From a checkpoint of a small contrastive audio-text model.
Data: trained on chords played on synthesised instruments, 52083 training examples, 15.2 epochs.
Rows from block 5 of the audio encoder, named by matrix and row number. Rows with one number belong to one channel. Each number is 200 + 30 x the weight over its row's rms, rounded and kept within 0 to 999. All counts start at 0. After the name is the row's rms in percent of the matrix's.
# filt: filter width-5 conv (encoder.blocks.5.filt.weight, 320x320x5), inputs 108-134, a 5 kernel for each
# gate: gate width-5 conv (encoder.blocks.5.gate.weight, 320x320x5), inputs 108-134, a 5 kernel for each
filt.275,096,238,213,240,179,212,256,178,203,148,194,216,251,223,210,200,176,208,199,243,198,202,229,207,179,188,210,238,220,152,194,209,187,156,246,194,159,210,232,248,232,187,224,187,220,253,219,215,201,176,106,203,242,170,213,244,218,223,194,172,171,239,196,231,251,216,211,188,178,286,178,211,157,184,152,266,199,213,192,173,197,205,209,170,208,221,202,239,226,198,156,137,202,179,219,253,207,154,228,193,150,234,154,179,175,177,247,202,192,235,199,207,178,180,220,163,230,149,213,170,174,246,183,154,218,171,167,232,233,164,200,199,204,236,200,213
gate.275,100,231,189,174,183,165,195,216,179,215,198,192,139,224,239,200,220,193,210,176,172,173,214,281,231,189,199,251,202,154,118,178,206,220,154,199,178,227,218,238,220,172,199,213,201,208,165,221,206,242,201,230,196,168,208,234,211,212,187,217,220,159,226,169,184,198,220,220,164,189,170,219,206,184,171,134,201,155,170,191,202,264,171,181,225,267,251,193,200,191,213,243,232,168,236,223,225,194,199,205,191,234,163,159,136,204,154,178,219,196,171,194,237,229,259,304,163,232,186,176,185,142,150,245,211,209,228,192,205,216,200,233,180,165,224,219
filt.276,100,165,211,184,198,250,243,214,154,162,207,184,239,220,232,211,171,240,228,206,167,200,193,220,179,169,197,198,282,146,226,225,264,208,203,227,202,217,162,209,135,185,203,212,206,201,219,226,228,225,222,240,137,218,141,185,225,182,238,184,202,173,191,258,207,205,173,210,157,154,174,172,274,228,202,193,170,172,161,143,214,211,210,208,182,252,160,233,202,127,150,158,244,216,224,169,269,200,226,226,218,201,149,209,159,165,196,178,206,199,169,149,219,237,226,188,170,208,224,149,245,208,177,188,176,128,186,231,213,239,188,192,252,184,271,140
gate.276,100,256,224,245,221,201,200,184,158,184,224,210,196,144,219,238,229,219,202,157,229,166,247,212,184,205,166,169,180,222,215,164,231,208,181,250,205,237,201,187,182,281,165,184,197,189,179,246,215,221,189,234,218,192,216,193,175,135,226,259,253,191,186,236,179,208,156,214,161,223,156,172,158,184,204,206,191,202,206,196,170,261,210,208,196,158,216,178,135,203,200,216,192,166,167,192,228,144,249,236,213,223,183,179,166,255,198,233,206,225,179,213,186,171,216,216,192,206,243,211,203,214,178,204,189,189,225,206,201,209,183,235,232,147,217,171
filt.277,100,170,150,190,193,206,192,217,148,160,207,171,163,238,174,188,209,217,211,251,248,198,183,220,166,238,203,189,190,235,186,210,195,172,231,206,175,210,196,168,274,169,233,173,198,189,181,185,168,240,158,196,217,155,289,205,200,178,207,204,198,189,192,180,176,202,210,245,158,174,194,230,248,238,199,177,190,188,137,179,183,183,214,201,198,206,157,175,168,267,208,215,206,184,228,191,173,164,176,181,199,120,172,197,256,163,168,212,195,200,189,223,220,203,156,276,153,203,209,193,200,174,227,218,208,230,194,196,209,204,217,181,145,173,171,210
gate.277,102,200,216,212,237,201,180,208,143,167,167,177,160,178,220,240,221,199,200,197,161,216,179,208,233,185,217,143,178,183,214,182,265,165,270,175,172,179,210,232,227,192,172,202,175,213,246,169,182,200,224,197,164,196,165,167,174,206,153,167,227,222,220,216,193,218,198,253,201,222,223,220,213,244,197,151,172,164,170,189,194,190,162,210,229,265,228,172,175,251,225,228,219,172,190,248,198,178,236,156,209,192,208,208,225,221,169,176,210,241,227,181,173,249,175,184,178,207,170,237,195,203,250,204,168,148,158,174,168,131,168,226,193,223,232,206
filt.278,100,174,161,179,167,193,183,247,206,172,181,161,175,208,218,204,221,236,222,184,210,189,209,190,221,179,155,190,176,194,238,239,169,161,226,219,135,161,207,197,167,177,163,243,190,207,230,222,185,201,255,175,168,207,204,184,208,273,214,212,204,189,194,204,219,198,220,195,211,240,211,163,185,254,191,148,193,269,234,198,231,191,134,213,217,262,179,160,219,166,224,219,194,190,243,183,202,198,209,204,171,148,184,201,236,186,227,159,142,199,163,191,196,193,238,200,165,226,213,184,230,159,144,156,206,198,225,163,217,139,172,258,128,255,231,195
gate.278,100,215,193,239,162,215,196,195,185,206,246,196,217,180,145,200,173,159,217,236,178,213,194,240,252,199,215,187,245,178,234,234,220,239,179,229,237,208,204,181,225,233,209,228,243,230,193,231,251,182,149,205,177,175,259,185,160,221,193,192,203,172,219,260,247,208,214,236,186,137,226,209,212,163,141,174,204,205,149,205,178,154,193,201,174,169,220,184,154,219,286,256,240,175,185,160,170,170,174,202,189,200,183,217,251,208,194,239,171,213,237,231,234,196,193,207,186,156,199,215,202,154,139,195,202,144,146,205,177,215,208,233,232,211,197,213
filt.279,101,222,197,244,236,174,118,174,217,209,225,175,182,232,181,237,225,214,194,218,217,216,224,188,222,186,227,185,190,237,193,249,197,206,223,172,207,210,213,255,234,200,265,227,213,205,174,221,204,210,149,204,213,213,192,222,189,204,187,195,199,121,162,250,188,199,174,226,226,199,183,220,210,177,243,139,178,245,212,157,196,176,182,172,148,222,166,226,200,191,169,161,171,274,167,258,235,227,220,215,186,191,231,172,175,204,169,227,179,196,253,195,178,212,214,235,180,197,198,163,232,193,203,171,182,167,243,266,149,181,233,191,175,165,264,230
gate.279,102,170,238,183,159,170,172,193,142,204,176,222,186,181,238,253,202,185,210,191,157,174,256,189,167,207,228,226,202,232,180,207,177,191,216,198,202,203,242,150,166,138,185,167,205,167,228,255,220,217,223,199,197,166,201,238,228,273,202,222,246,199,231,159,192,219,226,182,176,122,210,211,187,130,183,226,172,207,170,146,184,212,269,197,214,198,176,150,164,218,189,195,246,167,204,172,202,210,238,233,216,251,206,199,157,234,162,147,248,198,219,229,205,207,173,169,176,200,208,251,170,205,173,186,117,201,161,166,222,208,206,170,152,205,177,223
filt.280,101,156,178,176,220,201,209,186,172,198,182,204,224,174,253,134,172,211,216,152,203,190,190,208,219,193,122,201,206,192,214,221,188,212,187,214,177,175,231,224,223,158,165,184,178,210,197,239,271,224,185,131,195,173,212,263,203,261,194,238,243,230,169,204,215,236,203,213,194,191,209,251,166,220,217,200,217,232,169,174,224,167,174,204,238,223,160,190,244,150,270,295,244,187,187,159,187,232,185,178,138,205,206,190,221,187,186,203,150,238,231,252,207,206,233,210,190,196,219,185,182,193,199,181,180,206,193,200,202,175,153,228,194,220,245,174
gate.280,099,263,203,243,206,157,149,172,205,252,191,215,199,201,220,198,222,285,245,196,209,215,185,160,222,183,211,197,226,193,184,223,168,218,180,180,200,232,190,217,212,220,212,199,231,185,192,201,178,175,197,213,193,228,237,161,215,175,178,222,271,215,188,182,179,142,233,136,156,191,199,228,197,187,188,135,170,162,178,184,169,244,217,229,241,200,200,157,195,248,203,174,232,208,207,168,215,204,239,189,254,193,145,202,215,180,191,247,215,198,192,271,220,157,212,186,167,170,207,168,245,158,210,185,206,211,167,155,205,203,236,194,224,211,192,190
filt.281,097,181,187,205,211,233,177,222,211,186,173,215,202,297,142,236,205,276,198,203,199,194,182,259,228,195,232,232,154,215,215,196,175,169,184,191,192,175,193,209,211,219,173,237,205,214,196,198,174,162,182,197,147,191,223,180,130,159,212,138,221,194,187,142,195,238,186,161,227,193,183,211,208,164,228,166,198,172,244,165,252,227,200,192,163,170,246,196,200,193,246,275,124,199,192,254,196,221,134,210,182,191,191,273,211,276,184,191,139,206,209,207,195,225,239,235,208,216,220,234,239,192,205,275,206,206,210,199,204,216,264,195,246,225,235,181
gate.281,100,180,209,195,154,191,204,189,194,156,145,236,201,164,188,212,250,208,271,260,169,150,172,213,260,170,219,174,214,189,177,151,227,186,171,198,208,188,190,222,191,248,191,196,178,173,231,214,162,161,228,176,164,157,174,191,167,202,219,235,240,188,149,161,169,184,177,237,183,195,181,209,202,163,221,217,154,199,193,191,205,222,194,250,201,225,198,172,174,216,194,218,236,182,233,250,203,246,183,161,226,215,232,237,198,254,213,193,208,155,215,178,187,162,196,220,238,204,136,174,194,209,201,174,212,222,220,181,163,203,163,215,188,202,218,176
filt.282,101,150,222,233,259,208,195,194,206,200,172,184,174,217,157,269,193,239,194,205,162,184,220,248,184,239,143,131,201,247,224,209,165,155,194,205,215,162,162,175,169,238,231,168,184,181,206,205,244,239,250,188,200,208,198,225,202,251,178,211,195,234,169,185,185,191,209,175,195,279,205,195,237,177,218,244,164,191,207,223,191,170,183,234,214,158,132,245,183,235,190,187,230,214,206,214,184,212,204,157,218,266,202,231,251,240,255,161,206,184,152,197,181,168,217,151,194,169,215,246,187,237,234,156,173,170,131,182,165,179,180,202,228,224,142,172
gate.282,100,189,249,179,203,212,192,186,172,204,204,120,220,170,164,222,220,185,148,159,161,207,208,171,150,135,215,164,173,171,188,237,225,222,221,200,172,171,205,190,229,201,201,214,206,239,241,238,186,182,200,225,169,223,224,260,235,238,195,234,192,246,150,224,211,168,181,222,227,182,198,196,211,174,209,181,242,209,272,230,246,193,272,209,168,159,272,213,235,210,192,248,174,177,228,188,210,215,224,168,129,166,208,214,271,208,203,229,141,178,185,166,201,234,194,206,226,133,178,188,130,182,186,234,182,182,229,123,189,187,184,205,247,203,217,180
filt.283,097,206,209,208,249,185,203,173,177,199,260,253,173,185,144,193,216,187,166,180,195,234,211,206,254,225,223,229,200,206,181,184,141,187,161,208,220,204,169,176,182,216,196,224,173,213,185,194,218,220,208,194,234,239,208,170,196,167,209,174,132,196,202,198,110,223,186,227,204,244,183,241,192,220,202,214,168,198,184,230,216,214,189,265,263,157,147,235,215,172,178,262,142,183,158,200,158,224,226,210,197,244,211,175,217,200,231,201,200,161,219,135,184,231,124,146,176,220,239,216,196,212,173,213,211,165,163,203,203,138,239,193,220,193,219,205
gate.283,099,183,180,161,199,244,164,181,199,154,134,202,216,142,208,181,186,167,220,149,180,186,154,257,199,174,174,160,213,187,176,178,230,206,217,207,208,209,179,213,160,240,150,227,155,227,238,236,187,200,124,235,207,208,223,233,247,249,232,223,196,205,207,227,241,139,227,227,250,234,148,219,207,208,210,258,186,273,172,222,223,171,205,179,207,179,239,229,309,177,223,243,160,194,231,233,266,153,239,184,205,174,237,214,177,209,173,201,185,231,262,235,246,197,221,200,177,175,158,215,240,220,127,177,211,220,193,216,218,175,164,194,164,205,220,203
filt.284,102,188,232,177,203,177,200,250,252,264,226,244,217,223,227,148,188,237,213,232,221,221,186,194,224,172,230,238,194,232,212,227,227,210,219,224,222,150,169,233,231,208,211,237,207,243,240,177,184,177,184,198,230,137,218,164,212,222,192,202,212,176,200,248,190,153,240,227,213,174,184,255,222,235,193,221,239,197,215,109,177,222,177,149,212,187,188,253,170,181,277,185,155,234,189,183,263,160,220,236,216,201,135,182,166,204,174,223,182,185,189,197,241,182,204,209,226,191,213,184,237,116,225,222,161,151,221,210,258,192,162,210,147,157,171,243
gate.284,101,181,245,136,207,119,198,182,217,166,269,239,150,178,186,168,194,197,146,142,197,243,240,184,219,161,167,237,208,213,242,154,233,195,184,207,142,249,180,194,180,173,265,163,162,185,173,197,219,170,221,206,238,202,157,270,233,204,222,204,207,218,239,188,184,202,183,196,187,216,244,203,172,163,201,147,142,192,191,190,223,171,201,180,154,200,177,163,181,146,199,217,218,188,170,217,161,168,192,162,160,223,168,181,237,193,244,203,272,197,247,209,205,206,188,204,160,155,215,235,193,241,213,218,175,173,137,172,183,181,218,227,172,171,250,190
filt.285,099,149,167,181,210,230,195,239,155,209,188,222,223,156,173,255,213,230,180,222,216,163,210,186,121,172,164,146,221,138,201,183,199,201,241,201,186,169,269,256,272,178,213,223,214,208,168,215,207,202,183,184,221,199,259,238,193,202,212,205,213,265,235,170,176,183,184,224,215,206,203,215,189,212,180,207,198,179,177,212,197,229,231,180,198,193,274,191,107,265,146,192,225,237,184,217,145,188,184,231,200,154,226,232,159,218,188,190,174,229,242,200,184,170,193,200,279,212,196,147,174,217,196,175,214,183,224,186,210,209,108,175,187,219,189,267
gate.285,098,150,192,136,227,177,246,204,194,185,183,226,204,256,222,180,201,207,190,175,181,237,139,188,237,211,196,162,191,143,190,206,201,189,257,197,171,221,153,177,187,265,215,152,192,208,170,175,229,194,198,169,213,171,183,173,202,162,169,183,195,211,233,164,179,197,218,146,147,246,233,178,237,219,150,124,195,193,193,230,172,214,178,184,249,226,198,184,164,227,179,180,227,206,270,166,250,172,174,178,219,116,186,163,167,204,234,184,174,216,166,209,162,156,157,145,182,199,199,157,186,224,188,125,199,232,174,173,171,193,237,237,202,186,228,155
filt.286,102,217,222,202,210,204,177,195,160,192,168,237,193,252,194,188,166,251,185,172,187,177,169,136,202,170,200,208,144,162,200,139,152,195,210,187,200,177,193,260,250,220,193,228,182,138,245,162,185,207,229,174,192,214,193,172,181,219,144,178,186,185,154,149,221,228,231,200,219,212,245,143,197,154,220,198,180,226,270,205,193,207,236,256,208,168,190,234,147,164,244,171,159,203,185,215,176,238,173,182,168,160,201,157,165,220,194,251,220,204,201,172,213,237,175,216,107,202,161,174,189,196,191,139,191,264,203,202,187,182,201,198,187,243,217,190
gate.286,100,166,209,189,197,185,194,207,181,210,217,196,221,175,166,172,181,167,179,170,243,212,231,172,203,199,228,190,180,216,177,214,203,240,208,213,200,191,192,221,148,154,213,181,182,221,180,177,204,214,201,192,202,218,165,151,207,176,240,254,194,185,152,174,195,205,221,180,217,196,254,185,174,191,185,272,181,221,174,176,204,218,252,192,224,169,203,234,194,134,134,146,178,145,244,210,178,164,162,188,203,153,210,208,165,202,218,263,250,237,211,183,167,199,219,222,229,192,263,162,188,202,247,218,143,184,176,173,139,157,218,241,158,216,182,211